{"dataset": "chords played on synthesised instruments", "spec_augment": false, "encoder_activation": "gelu", "encoder_fused_qkv": true, "decoder_bias": "all", "decoder_qk_norm": false, "decoder_parallel_block": false, "momentum": 0.95, "nesterov": true, "max_steps": 9800}
Rows from block 3 of the audio encoder of a small audio captioner, named by matrix and row number. Rows with one number within an expert belong to one neuron, the router's apart. Each number is 128 + 32 x the weight over its row's rms, rounded and kept within 0 to 255. All counts start at 0. Numbers have three digits each.
Before each expert's rows are labels from the 100 clips, of 14848, where the router gives the expert most weight on average: "top examples" is what is common among them. Only what is clearly more common there than usual is listed. The data: chords played on synthesised instruments. In brackets: how many of the 100, against the usual share in percent.
# router: router (encoder.blocks.3.mlp.router.weight, 4x160, trained with AdamW), inputs 0-159
# up: expert up (encoder.blocks.3.mlp.up, 4x160x160), inputs 0-159
# down: expert down (encoder.blocks.3.mlp.down, 4x160x160, transposed), outputs 0-159

# expert 2
top examples: white noise (53 vs 7.8); pink noise (39 vs 7.8)
router.2:117118178154066162105141046119173125115132103121170123145150097106090111151171125149117137148136120116096100123152148175195122127096119187122125151099115142135163079161133172102167124106181130066112173112125126062142148131148105194088142071176146091099043185167167129150168157117118129162142172113102159154132147101201111068127103133176130052110113044162121168118112161129124142168134128135151100083115142172090104183110158130099136141112069169080113140121135103139097173097128129
up.4:107149132097118140073065111117155109106175103157128099199133134119132157101106087123103085090177147116092181130148136099063181122116154178121134128147138136158142115112177076128151122134171201124135121152056142174119064124113116095133108161165120102089136129151102121166126136117129132191131092116167134114150081059097093116116068144123125094122157165161131085098142084120182194106162146119195115163134168104148161106096111048136146201129150140180147134069140103101190073152117144
down.4:139139210128117139075116119137153109113151140134122133141129114066149077079187100140093118113152109105135154133165133116138166111066123136114155190064150145100119086071168155121090141111134129160062121147145110189092126124077137176165129135161128147138106195157087184141145102154112109166137160157159144075111129151133092134160124153178067050150127156139143141093103174073096120108130179082126112139125070140122111104110030135182143169086069111134136128112135152173160089170183138
up.5:098164060136076091106151156154167140164076117114121132132109166141116110125116129125134171151213146190146106104107095088139116136089151118146098209134114070159114114118096123160135125137152095109178119156125120044133106151132082121108198105147082133109111128130072139088144095115115141089180169162117155148158105120160148115068190124183160142082109130114156063123148096182138145076130147148074144158189083125148130124146173175101154161153072125135132101086115148195078076098127107
down.5:139142106064149142202128163152136094153124150130128112144072155125067139149142135124119122134112193142186058131096097152194143092197154164126096152174144105217100139147093158139115105157068152170150106142116122135171116137114138142084151117137178120172145152112081146124146133149120127137159140116168097143097068124121142158125072124079110140125129077098114167171139104134105161122182119136052118180171122130178125083098104137067103110098134103111145088096065155097156025112100134
up.6:125106084123115121121113157129148137169121123147072156169095137156136077121201150200122098074120104051134095159142108181121150116147167125205135118109105139086147093117163112187129205134145113167127093145088116115156110150209143118160167185150108161126099127082182108121134144123135120152148097146117145104186151113130080101157132089116113143100112103129084108148060134094094109188125097077112080070066068113151128105129189138153097133134101118144147139190096113152137186064124153
down.6:118116125137136142108115178134123121096165115188083122107117120139162158161181099076163128111093103131080152087070119108145134142118117103107073071124124165129181095097160147157104178121142157144211136068194117135128070116106086160059116081093168165080136183103113081141111156133143136171167169089152138147110114096154160140094133173105077105153129136092080115150104083115087164204156176168146108175165157145135055132117116109158120152064146127147139068135153139129117096157111174
up.7:148125151157150017156120163180185114042171118129112117108140141161075130103105101131141111078118123133078092075129079174109131169098120159122137092121072124183143144124118128150183110155129112087170147181157172086146154134080077099185139117140101118151108106155154178134110116119156124056099121146124129074182100161167101135141175138152222111115143158114144121094129120153118057135121114074144163077100147107102136166135154153095159145137093117184133155128090138112132144126068162
down.7:152141181089074186162141141186128145129140160190078080085111100126085196085155145149138102157130174094125136096173149101121078081106047121170105162143064116130143120107141084157137163172149113104094126170104174094104144124130106116079113163150121123099086117072208111111146163136099150083119142105148173110098106146075142098119128166157124089085176160151149069120161123166113106170124157137138095147089199145132137071142122138118174121099124118162107142155172158165092102065100132
up.8:076130141113103131138138073130116130152114081167124128108139140107164152104075103127138119123137100130075167217140134071107149123124166097136126106119128166135093160100071147210129173165123102124130122165112091100158073127142162073177184157128104123107148170152145143160187097134095112140163160120114168093119137151109058180147053109017206105133108145103097131156197138107112104168099108112067107134187114129115122148186109164096155108098116116187147131112128098159123106113139119
down.8:158116114092178082154154100205063140084113163126110131151089120145193146125067165129145128130138080087108066147184123120126104121098115137127070105125073108105105113103105101113129150158137134096141189157155112103117179109156177113151104117088149126126166159087141113177133110117102094194156145196166115143234090184186115078096133117106110167099133124162084136090114183062117132172135102111126174148099090100122127154101163120149135124116130116102153137133171108130079129104150208
up.9:091132122093125049128130137149117147130135136143124085090103155055094117128152058114143105129159108123093107144174106140128203161124145111143159127180150184113137090138138043122173146132117137163099112104148128105115140116172140100125139149166127144169093170138129134157130161221116119123141153064113114034105150106139103118087099126173116111108100119135096166162137186071123207129107090099135155127101096176114097133092166122190100136066190108104129148146150129184086109108122214
down.9:187120135132179122139119108075111164129098121112174071169159128070166191111154135099120069105064089101136178145149180107144121094113110166124093117083108141183125158130148112207108138111149180119140114119137135108140131111172215109078122140189112118143134121091143139136166109146111132108101100142174141110187117117113097142110120169129131077081131135161085166126126073147096165130173135116134154107044120105084105141088091117101124160155201063164108124137183083079192160161127122
up.10:128098133096126140139116116142114115119121111172115125178164104133139069112081098133115155072158081127149088149158105110099164169078170140070143157150110083089030149095081119123105187133122125127127168140086063180116088136126125172157109151128112145114157143159108167132132106117160141140129163055101131106183194170134138154087147103133093143206091122159131114144150150194102104095155117151101172128146184110180163139076105133092093156123111102132078107117106087226152124156175083
down.10:167073117123172148156132194112168148103151146114120172110060158100064181087124142090134111152150112219111110110134087116159152132173168119126142078102207120087112145129147111113135080097029075171119123140146103189118111066154133207113173121161172124081125122118156161119149159105123165077125129093111151110156115139129115100136137129074126147179105094129134082092135141161161113145157117139174142091070121082108145119176175132148201143136110092093152119100073122126147118111149117
up.11:131128059168134144137152129162133175118127123089111154111153197136122082124118092165122112149171162102171098060137103151049127134063095123169117164145112102119172149094180050106127090135163182098099146138148110121217115081119058162115121123108222114138074133159118133107106127152112114127051169072153119096129131108083150137155187129123131107118139083130103122132141135122134160110085140131147159215087130095129159110130086118150187126143111093173126160062122145120160146138152129
down.11:161120124123158110140092123141043153151120126123113087095194129128120052182163149121066131117118183106122104157124151139140190074135124122122142087169149162072122167068120181102115157147083145122126156099151178138096123184206167109139195148103119140159131110139100141129134103077118103168160133141057157087108141159086175154162108136147167163090080116057109164169133135077114097097152095124099116135129106157079081133082120166169139181136121075144077129160077117132125143149151095
up.12:131111135139089053156140116165148115115125110135149124142159198115094082078160147117119159141080151115134175080147151089123144174089130173095141072132126096208128098118112072147133124115123130145133123122102105120164092141127124157191120078167131136107138158133083165081112184076183057114167143116099146117143130135109074129117120138174156100115047053147110096111129140164153138129172133203126118173153141187114183164111157161081079085157094138144036094141118151153112131142147163
down.12:188121200098096184068158153124163167078118144102080134144160082178119178160143152123126168157136126125211092163091150143125065137170093117122138167131118121117140091193146171120161045123172156203071150115128138143152135137083130091102081086104181082125086062120128123094109124098130158140051135104098192096127159135115108155126092131180133169091163125150150136122121096086177126149123105152098131102141093117119141138104135122151130165151059127134148108144114090095180126116093136
up.13:107125065147151174072120116134062166180115148186105141124087159175112120103147127135139107199150083136206149133100138102126119133130121169161130167123151161105119136091113136132143146094189151117048117085142099180092134134090104164198084130119110101098115185141113104132147139146121167177131114036148157082081120138140132098132138114073138148140155085150051110122152164115150139116110143104121185131141136087183152076148100118138104053115169082146166097110133161154076164130074146
down.13:154131065160166154130145078143119105190158116095185137125119157111160117125097103117197091114114103118066121109079064122110134220130128084142142073109063150067118088082180161094124130150087116160111135103151117156100136182112143124158110170110125078154185160086138136062131137122126081120116140118138152126106163130097123149168154134158110120119153155101148117108151167159124085076167184170070142108125148156098173096156111192112170160125109093120168092134123143229090120153134116

# expert 1
top examples: horn-like (69 vs 8.5)
router.1:150142124106089097183161147118101165182100137131176148102117128197121149047090132109101176115105088139183072094154162196142097122111195113115097109137129144127110099129103078125145210116138148124085144183099167145104092098216145104137110206061127105121077111151111150165097161153162149171117192095170074089115120107132132147151121137129129138125143139116071109150150130140112146113152167078111098154137085140114085105112168135151115083155110106120142104075170100133158092168151189
up.4:140181079155101157146131129177099143121139126116175089088128134162171107115085117048111107146134092097116097150081119103087131129117123099125102073180200170118132150153140066134129117086087137131138105128096194095095177070119123131118170191110194130083143157137073059143207120135125080124182193151097091170116121146134142149120130126155167145188085149078122130076116158130154120166130163143132111151172149143140157100111096159099129138115055103176126180111076149152149097111124099
down.4:146119101139150089103112092086174158129066153135077143102164095075108117106140206104136169131129098140126113121094116230157095163057134142079141166149160164120118088076121134087127124166198153130184152121124117094163097107167117187170174158149136138139104178168088118165106088173096102128112110167125205120139153140124146081147122119159086084116121158081118154164126092121121156090144125044146155179126109152119125158085143058098147122122097114157110123117120139144086196109130097
up.5:180095166128118109128093138170116124097079107121151112185198187104135129152093090152163116100117122121125156121153180111119095138133093075116182142086116113104124166093097117106126058136139143150118139096113117167158129103113155080168040214051132073156173138152127125195155148098093139092119141088118114197123119125144156127152123156084081069122096171173174101144081142174137153138122117136174081099132136125103075202159121087145154156169109121112079143164118123146172115107140158
down.5:138150118148071164078178171088169097129137083079087186146121146109103097130108133165134082133143174115158085127102135126110186110236072136150110102081138180096170109114150160091090156109137151153147141150156099131140135111105093072157169100123117175119154123092085167152092095100094134159134076148118079100147112079119177173124080094130147137107114098176181132110106137122088121160118105130091129111126106106168158091172080157122123133071130179080130186192161155165164158183117135
up.6:127147125062159154176116108124116165129137148161086143183128145155086105136084132112085136113115146163139209153098159193113106124106156100076135152172133140133114157165087170175109126139172099163132114091123020125117168083118129079119103106145127167100136109180171089097173153149149088135111131088125119105145101172115110125211150157156144101141080112055157113164087177137090153119095123073071133122155156087155166081079090162164125121171083161166120092132118136078138090102133135
down.6:122141132138090122117093097177168140131146125086126174121171166118167143185142143115130168136078107123154156107160152109081156081143125110127106139152138085115090156119145159141123072154118064147168123126120156168121117135134154160175103162149064148142101141106143146155117157031051131183136140107165166144075158177126144075168146088131142109141120136094087151085166133162065141132092159040141164116144192183136037134075095126107115115158080103078094152077129138155112151104166114
up.7:110172092163114108093192112075095112151128088103142117118111126152129088189184119162112135108113158131147065131145150156066155169106121107173145194141130085192093123141180117141119108124082068172103154102116108100151173122113102131127153096110138143168124091203203102180176110138150211134122163149064109155115126184078108122091134115127094103143087095129133144098138164156078115099144086166164071143113167121102159063107124168099150119157151113114170095088168109097090137122163133
down.7:120158106087152127090132072108065123139142151157115176114168107067133103115160143104111101133126159120191155088114094160121172114093123123077096156160174180115143125141075137099141117084106140221175121137153136160110096160148068109174104055128105165103096128097148121155086071100139112137137136095108120123122152118143100116134167172192128126146075088099121160117146200203160121128165118108104114128143110084192116162118111177123067169116184161134150100138167138096104195064131107
up.8:119149124104139113140154112130132183152144119157084144135146183114145131134096146095140120108130146144114152170107149106076146137084148142081144136123176131117110191029091130113151091109107107086128153140121136069057125111177152141167113071174159121134108180129122072148132202176124134170208153095098109143130122094078147111163083090147099105143111115087083114142144121180107096157099127095086113128131127142139163113116170185119155055133165180037057086135160167178162151108141142
down.8:120160069127123120148101143151114148129113092165072103115121146121137187130137112093147146111099104067176162153142108074068107090130155110139135129115082133120061124173146139137120111120140168113108126135140107101167124167118102122127180164067167150069096070051126146121157105165118139107156138131168150087140149160155165101140108114115141134188077083093178229093217123113144137172120128058129136140079138179143097122067142118110098126141117116180208160141116159144130125134204122
up.9:123169066131134147129170101134155152122117097109160124146136187117169114156114127193094131138111138094102129159101119126154137147142056113077093072147157129157097154168119119178140170132146148192100138150123170143168185147075185122115105134160118211085131126126117107084121151069164092095168124110085097129148079197173178109119113092132137087182126062127093105123105134108107049145137108130126108099192045160131138118143097157153108098157092095102185124057099163149115134121161116
down.9:112112083120172096126169135144110127091073103185127091119146100108153169170121157103099126138182109102137121135099153124132158084125124103030132207161129112138124114107121160100114109173161132147143091170160126108111135169102126122060135140184105109081199100213087107172140126112150054105080125154062123073135154178123108140114125155153173119156100113122137116161150157153151118052157141132201077102166151101076214169118178093095097124118117128128100133139143127103134113119151147
up.10:141114122106121130109108126178141154110138125121134131105147102141140119151145201110205122132144168141157112125116162134107150123153134184129133155186137136125082057068083111104116098088108144142145070131082137173158193115135153179087139130105083091097137124079104102063212128137095093137146116105132155129118118139095129103045134158107080059104100154178115156130086127091132131145154134141161139133147203150090192184124112112119105152178118176173122143096109068139044073155140175
down.10:154128132086141098162163152113193122134112125143093162113084128130164189060127147125130147085102122146122129127130122155121075118065138097120152104160114133110101095193138184073092145134160041150208155097084143107145159120118120107094132161104096152155156167096176155153144122085088150095211158097107153132167115117143144119128189075121098120125165107063093115144155151155175128120138171087103178164089157075155123107107057113109101104088168169116081146133123162142155162136174074
up.11:108126140129099203161096104063154123110069148083151102114147153109169155115154069152100134130133114229129118103103169124120139114126136103162141096129067167125162131124162116094201072166126104142117114112171156159057142116130180132173124076146147133188148095086143090126088164095104191140142125123111098120099083164157143167136149153128183106150119140115093085124134151161095080151120154105105159135126159143134137117071103122124131173190056071093052187097115141155126098120155083
down.11:168165128122113130138106088201144168135157156156107097149179169148040168138120124145116060143154178142116103128146123095108115121108102153072129171148154140136104147162113114116087060177141149147131150169103097113128104153094131158115073135134121168104117182109077118123095094158083058127167099053151136144057110180098119172136122120150130151081191097097171116098136185123077116124122091132107150060128151169188160130116094122195108120166161114129105161119126083167140064144163117
up.12:145122124076183102123087100148123153106148128043135182096141185150115086139169116129096142067164108108111088095099167160134118132130093131052131088150143081154122130124098114095095105134187099139087150163092114161118117131136100086132103161154160174145183119112091111194113106081155145149111114124084171080114140122160076113020127166165098113161157177099079117152164072122174119098125197145171114138187155144093151126121106108115165162129159139109114187106145134164133103163176099
down.12:080140086085163170053205132133151062139135114123126100152134160113144121143115129109133115137110118124169143110138171147141148074104168094126116164125130133150150096126151132151071135107142140145186128106125109137129120085088105158163173122074132138100131193157123157137189157129154088176184150030112152127095131166100128098141147140093184092165082110129135091149153125106110127122134198112084111140128112085093128109188103187142111166111071066132171089113024138136133104092192161
up.13:104103080144195110096108160113077082073108139138049120145160132170171118119152148145118115131135136130158129128137102109118156146151171105167213108167128154182127097084122129113104163168162192166112123150132039131116128119143133083158064174086170085099146124108133142120141138118115140108088144099094078025121112131127093124116147128112110134098125131067124104146182096098176133208144120137181114146174141191118128098080099170103088137143162150145136101172112167152095121067133170
down.13:099103083166158080057132141136122084128143161090122133098148157121171050109165163142118105129133104087122173121129133181145102156152168058144118101139102035137087095086171158176159123132091129142177040151124141116138180131127085157120089128148115133133155141137101122133122126099165192148169103165158101160113146111082173115147177108113139129137158205071098080111146099137105121120081181118128153167173096088127090092131119144159145143139137119099180087148147182174137157060088113

# expert 0
top examples: reverberation (72 vs 34.2); text has "room" (72 vs 34.2); text has "reverberant" (72 vs 34.2); string section-like (34 vs 9)
router.0:086129111165159169165135181159139136090158118208085077086074122080131134141070118122149105105119145149098157127096093131088141173134100120113211112051091081065128164102091117168113113167164142119085129121117107160153112200132150153185145162171094134123129144140129106057151145097145098115140103134132100098181142139071135156137198105129149166097112160098136165107091044125145065115100124176077154107142108108158117126154135061112167127122105114173139135161118159107168154153092140
up.4:141113070119121101135112163108149154105113125173111083191113070098120022111143084141113165120090145155053083093158117146168131093167181174118072160140137158170119172116133109138177140143120115093132113073133120120091087197124107162169171101112176143231093113140141168136143120163122079185103143175081111116125116144125167137083144118154130184146102104160090124112112136132135121173173128130120148116142166116105141168071152124098111094091070144115097101154112184179082135144120131
down.4:138080136152149121126087112134195140097086067148123155112087097128117185152119128157114107200086058112179145109089105142199106165151170151130070114047099149141112115144124121156122157200153112159107099177172151089090137161143107174143112162124137100131144078048195153153118158118114101158141118131110167103110099183095115134146082132169143101089076107187108097125132169156132137120163135115092174141099162095126165168109107127096063122167118172130104162119180107128089073128111110
up.5:070161118128091135051068210165199104185128151162118050161138089112116135174146153113123138091145115122164145147143137131132082142183099121134142168115113184135148099168137120185158163170130102075125151145097139085066122091152054097108131110123117141187085129139127135110130143122143138102130149162072105086103144093155112115088167109163074148149187154132115157061172107138180137122139162102154133116063099141150182119071127141061136100062144147128159132107131158138095129132157133
down.5:105121083143091166162123103084170088135100149108156191085149120135063091106137115120161105176120126159088154122097100076121085145094164127139122148118160116082140103053139109097162062067094127165106198177115109131138130180134159094151145133099172137129102113149137142144133147158209122186153100091136130164179114136162160100113124084110142104101141177118156087165112154183150117120181100112116148136206095126081081148086097109087122117123151151112150213150131111171083108155065146
up.6:106135091122161130117132107214083112144091125063129172141145078088052103113110119077147100230124123113161104152109144094144086077110107151150150186145073153131103173101133078111044173152103089068135112117098146146105136152116122142141101100169143086114179116147118092103123105139138177127116203180144158167125138137146076131074116127183147164050172118164102141163124130137150162135090132143105121141146161126111108104178101178180144107155121132150113135139105141147164159112062147
down.6:116168151134147172107159143128142157117104142133109162088107104154086101130068040042074158159131161119124149105232124120107095127120139160137153181135090122121142132151145130168152125133178153162107062107107113083162116178084142126136097133184141088148091124162114126195126165081105134161096118150082180091082137057069110163176154180127120112093118159129162140157144101115108134118073141134186104112079108095128149114164122168164095049088135166132169153102133142121147144110151131
up.7:109085124130117141125115087165139098153108102161095129199126104201106131126143132129076188189183135103184161141144110094206134107093122111081130111119116178143115122128118139126074154185151125084088144150056125110165146047161121139095140139145194094141104114125108164091180128061115098144101141116096064094106127087140154085104132130120141195139081142117127160082140166108108093141118160152144148153174161117134140186106056158128065117144112132178125076112163147119178085096151115
down.7:133115103166077142097173097128155150135163137095065117045147157125113070139160118100136121085088167146107127082118147113113138161029136167122078137122155086110131063198158109146108116115137238166097158106121094083131154102089102111161150130138172106166116090166126163181101166153148110131121147104129140196131132083149099128130153072118087150122100116159173153168127139134080205087130130136132092150142196118121152115177169144076171100153174100129094122120121098134101120147143139
up.8:174118106111120132141097095170128070139104163160098100153143128152156097099153185127163087141150120163085153106110118121142098082095134122150169151085030110129148186084135183180113160158191152102096169153098152078100166076078124126155125052139126113151131117148188133072150126082130140115126113161108151140154104111155173101131156139212095157111112098095135108096125166173173107138092058110087116170073109149160110166102101101114114121140090079082136146165123167165180161153156124
down.8:147110171147164191110146133134161148158111124101118152128135126143158088090143129149096119110130118124128162072161108153102218113113159118108139113074162075078159154182112182107154134113117158057130109173126156104075142090165197075151141171171101091121112154164084102156124199137136135120157098104066056113139152111134130147153086133137105128095052089127101148130104095095106115155154149196070145162118069110145127122106135115179057162132110151085158077104145153146097100142175172
up.9:060165145174183102120047129163113107124091130105113132112132169136171169090103091139142146114129100154115108147127103078142152115125137119123133142203090144182128137081136092170124154081149096157120137131116124090148135118199155122143101122086133150138205156144106100120053139149160121146054168149134126042124144143096135110123118078141095151165144155092119071110117085102135170122131113089186093055181155180092090170141167117136116158182155156170117094112133202108114140084125090
down.9:154198156059123133088089103086141111109097109193155122122183168111072107167135183083129105128113176117109142137141113150162131165097122101111115100055155134148131089102107155171061111132117127107134141195136146088174138181171138141166082106160129120175152128096065139065137085120112205096151090142099104131129142120125125090157138157132170206155124133134066115110097113155114088116161143139087070185139123121072133140139157137076144144101187096144139181087086150113109166161155111
up.10:113128088115104153080124121147141096088134093138120094150147155160071098096132081085119164128075071087138167141072195166178146112145105132122107178139131100155135094126136160114127068174154130139130170160099097031102102143108205113118165108147110085128085225153081120136182116159127152137172149116063134128166132081145106129129162105118151095108144110127112145127143099093123127041145077175077145122156166121105115156075196160173123113151089124152137113184131113158142127164143141
down.10:165170120156144127103127156109110158164175125161159117040111154166076096090119174123097154125118076123172115131181175129126127127162108064125195129145099112175136085116128157137183140100104067101186089132123164171142043116125148159129158115096126089115113168118191114089052168077105091115094131105168132154131166134133162155092149163099125163137175117168135086158147079202127137065147096121161095130121126104117060131093088110096125104155158161153146146164160103116099133164098121
up.11:103120090117120129105152092069160117155112178173161143144150117176086061098158108155138174144184146125182127140135116158083140155107165138129134135151118082162171093063173113113152154115103061120101112121187110075099113098183102216104094106166115158154042143135121134165149148130111054107094137127188162098147122131094143159067133106120145182139124152085138119082096170170093152134099187188082189129138116133073150133101131104153155147102139151132099090102091123136124130154122082
down.11:127086125137124164039136183116142094175056108160126165078191068109153093099115164114148109111131121174122133114152130136140160138155146138138119145127072099106129100116091137169107135178113069122125091211119144078097133132056133144084124130148143156109112174091170146152170108117153143087158114098147120114101115097114119088117180117134160122134049117178127145137061121091163147178078139112133130117131166146120094195072120135221116136131096141185152169207151136107116096158118144
up.12:111134091148134109137183127183057138117117126159158116091133089151160139153163131157083081113175124170058117098093118122142096074084108141096167174139097100169123112185107109122069069153149127134140156184118188143107104136072163149107105136142110153082119155156097184120159071145155159164116201153176121128164101110107087090118118074145162116194180107130123126106123148118106092156047090108063135072103141143087138117111178137167134131157116151065120132114148156158117114166102179
down.12:139157154110097141081094105120149113156115102148156121144081209054148155085138132105134162164136080101110176064101140086146145155170176116086065133106129165156179145150085115077115129155145084148136117155155193126128106198152125091130180129131125128172150130084176110116210158078135101152116113133111070128138120110180125104196156127133099106157099120158089174159107076159206157095105090119126153159126111097081112169139080126100100146127107116143144108192096128134102073096165107
up.13:119080100106157173068093140089122104104121146092193117108130140166101140118081087132102106114115163114082179100142158118122154073135102083102199117110087170113066108152114089127127137171121159117131184147122121105178157134156109162096171078093167189216152141181135130183040166136068160135125149166092080129102132092178062113098131147119134086127102123103128163108127141160169078144127143137161119130126173119136147116115104134148083116138133207092166114163132146095134159194133132
down.13:101105216095099070199122087134173159108124096154146148092178089119168167111175043111131134137130132113108141128139120148061152122167114078151118104122110099117113152186147149155094087068085094116165182096157145145134099113103127149185110112151135074105135137180140113106119116075146110101121153112153112153135120139100195171133155112114135191103167177205074102152153127110135138091131169118144072150102115147108134087147122104060157053127118083157136106153192099145114130140170122

# expert 3
top examples: arpeggio (97 vs 49.8); vibraphone-like (61 vs 8); playing: arpeggio down (50 vs 24.6)
router.3:162139094080155072087126125132090102144124180051099148193158133180153136128181128139104118155128150149151125142113126063117152095171116103142068112198147153187093158104179133094117097106032140184177094134169154126133156107068132079099117092116119171140213104086082132145109105143088154121101075135105130127096103149140133178089102138092107145146134140132155082136166158132138169110144099124140167209105141100175194101152088189156109110109158116140110116107128132140113148108133095
up.4:117186149098157095121125159124144163166116167095113071166126088153081128130177102101145139141187156123164124093105130172191167101181084120142109145142098070123149130105139105126122141188207155107103112164109061147115171135128154139081096160133149082123151127100099124114103170096093108102099132057099127099122106130107173151109079106115048113151116160131177129128122150127137158131180057158124098162179097103098172146096096145194133022165125149147166122169153089149103148121101138
down.4:148130108162171104147134154088105081187118131141124107106183080160209089108080138157140129094059098086117154138152168148147030144130151174134181105112162151086151122083099088186121083156174133111149114122120128132156198127102156147138146150152126091053120142139093155127138136151140131129127045178097199124134127159130073127117106061125144105154103130115127128156150106154163160181072128113141131120143112133095149157126150080136108092126166116112081111174137140115073128191072074
up.5:167143158116110095143147154134125157058120156137142081151179075100031111117130074156136122073147156099152136031138077165154077159165142091131149100103152114123148101117199178140120119155200141152124122178197097135085185130174133128119143182107090120103138141162072127098134145130115134167107188124144144150082140121121077083121137098129082098124115108142107091120112095133119111116177127099126152145161094108115145165229165134139110166111102122136132119153166137158093154099113053
down.5:106114176113077150127109149134190097111132139088111175075136150167126085132152115123144156134186157128155110158208081128109138144097124177086129138140180168147184122113131108144088119134101167100131125125110095164093064136142076098149127124145154106072109200143087134082113140087174109115191150114149171138180101075102137143106128126152137147103134086080132172127104149131122109061120135129098082156092089165094119161228150123153080120119086202083144134150101165103052128162153152
up.6:148072086146124188154046163095135172152148114170117139161128149150127061124182110145158174148089173125112119134053095090148100111122185113151137135110154178115168110145158107133124150167132063126155109114109136125181131129094162147119138097131108112169079165072125097158106129150095111208138098110080161135071143147164145078139192127085132081094127094103132114173120176113126139138139109082092167119102175129130175060128117158157146209146142084095093125086093152138089153095082138
down.6:116123112135109143102182132108158156106047140111156127157111157152128154145071113125143166118154124148103169150180150115096089133193181176126215141068182120111116171156146110163124097172166110158141150141143079131104129132108156125130132144116096159105124177091174156090143154113085091147168142155146167131080102114142157108082079165060117092031123139132098092165127129095145122123183153138068093120151165110130181072082111112115189098137043095136103128094099091157161105116109125
up.7:134135099102169109124095098119069136173179140131146189188123168141089078036120138150081101128106142102108175150164201153123161137111136084139093184144139116174136108129138109142129164173139120138098166175116099131143151151102074117137114140079173149102093069124146129137155103115117127218108102166127105124135107074144161143122110070060137176161078129149118115114132142089068134088086091140124108169091135135179105128121046148098133104126190111131073089112158144171142168172144154
down.7:210109148107125109177133099130127142068055150094112099122057132187075133161120162089113171143145105107135110092124114136150136115160147099117112169144143183134128155168114161173170129108158173116099077156143153158167155138110137125152153098128127107127105146128111100063068099183111085124143175130141150124053118170129135118093122179123109036176139045107098170171108156116104197134163113140104159151164124112075131097135153134089115198132115122152108115130071140119133092079190140
up.8:132162127166071133116133101184097064160139095127158172157133095167117142114155076157092113113121156112166185140172174150116117119134135133165122127163124134144158071203123086170135172119085094164127127110110133117121104103093145074133079090137095156128165123119150128162105128164069128162107204136132181158123109124074170157132134067047084118116108116087086124151065123082123123111145101121068211162132190096140139197071121130087136121141080109128119139151155185116152087136145104
down.8:110116116158128104136113084147087163145200094036113163102134128114140095136131119090151134098139073173126053136099120130126133134182104142093099131112152130185151112174122164127155201115157133147183135119192053103129120091143102188092108156095114100094114141149179119113092126180131167142107183155129091166114134117085121104131181102127117128111113147107127152198169114136158099155113099114169135154152108090143114080094054120196115138133076135175145139137081084202116179146077150
up.9:181139087130093153158152144147086164105100136114116139168127067098069108088111109120089095092108098138130089166162203142154130097134175083097116053131123105164125134102132175106101070144138113074127125141090086117139117110080108113157174119141103168109107116185084079098060114142146165086157175150128187169068100159150106156108150152173163162175139147144123121136164121104203146169106112123136128174158193171163122151138147108126061163171060094094098093132148124145151112165100139
down.9:139126129148105123147112155055107168134153180114049162164182059101146135109113125138121096143124105137170165101152081162095129134056183117115068121150139168132196086155139156126127192104049164142113162095121194136159191136150123078112167159053127165190111111140076130160120131104139136071098128107129172139105158116134149085167144109144148092106113154097086234156129091130069139118116105117095123159124106106092096143156134140082101108117160144140151164129091138115098134140139137
up.10:181124155078140116130167112155189095116151140133086127137142091110100103180176118129128079121132093150146167112117146151088121113136163208117149154145128145177103139121156114173161196144090110104115098127123178148167200125145126121117099115118082145117127110078156112128131108153137115059137143097069049166103135136100066124153163100113196099120127119111091085069070101105148083052168124130103063124150107161152122169122144126121116139104118115097211174121157112176058182160147139
down.10:111130105116127127097121135113080112097145047178190155109089162117096122093113103114075135097112099151113171104153137145154099186184094118132142113191133170202095104154065133143114121221154092119159099102164106119125097093153126084125109127178117100104102107152190159089160099122119115087131164104126200161132086109190139123132079087132122197162155106183123137149161161128116130127117153141100093165149130086069111139096071126147173180172094103157128179162126127084075142140138124
up.11:092101091131130138140162139154144160104095091113106137122148152128138147066102077088123067179171172187086116108106176129137155119107144093117106103037094087139163134159076145170158201121122111157137174116128097148126163105067103170109136150129097137146110105150120089168178053145076194137122143153144118143105120115111128104072191132069094126196085156142126069125131083102093124122150080192139101144125109135107156203134140151133136122136168120180169084169144143109134107145136184
down.11:124156157163148104141110146100130075095133169102069113138094107146141113160177187133129074105142116117101099123193101127117122085125127103166153084184138143182066165174166128141098128131169079161142125154185099099156129225116172080099151132147097133144183147145078173120104137157177144110149111129160150142082189172128116135128152106122142103151133125052106190167155146104153119072104113113137107097094072083116150114090099127143118103153098149088111133099118105205162088142041141
up.12:100063133136102105117186130114115160173118154104112112100063097070097167137077063117092133108127137136086133092088175136090166126189134139144118093172127138099179162109143148174096175108198116163160153113130178123146144139150060118138153151157092142167147113123181170137115155146102168099142158118194108196141107164105107065107128152084109067111154162086095033055168103107158144128136122159102130120126109107103098147094090124107121130088116161106145097129173172133160153174153126
down.12:115167085149175084167149126130144152185103110108109124153135156172131112145127182153144195146148141136143136154165118126085107105143205153133121157203121187120095096140110083142126102099113075151108056162141138101105146135128211093082100207151157080093160077093179097115116049162144113090117136126124163165090156097119029115159104129132149143138119118103166143142131142120110108092123101136147047087108104095106188077114124115148139148142147105147126111175115136115132104158074177
up.13:113076118081139108150147132165135122132144145140095152114116106111123112107157138072134173091143144120149149066128173102149124124120117061125138185126165108081135161146105090165130069109142116084155128153147115126166133093120099113087101113153172108155109162130145133143152150106101053122149148168144112181082107182241124136133136106141184125097148147173107098146129172075104140178176195090133195078136119178077075156086076123106157148175106152154106132066200124104089079099120125
down.13:078166132099101148107178048132115126138146091106099108111135114145133123147168166113138103167184105204111157124141144130139125100132146100111180090156126082109125141071200083113094116124139177102132118119146098124123155130078159080147140130105180101058082096104105158162089105040078176081143140138074155090074155145155109121076168151114081120144114120146115145149100143112153178048140151139129109102139152188143136139098115147153139190109143195126131160157158143097189122157134196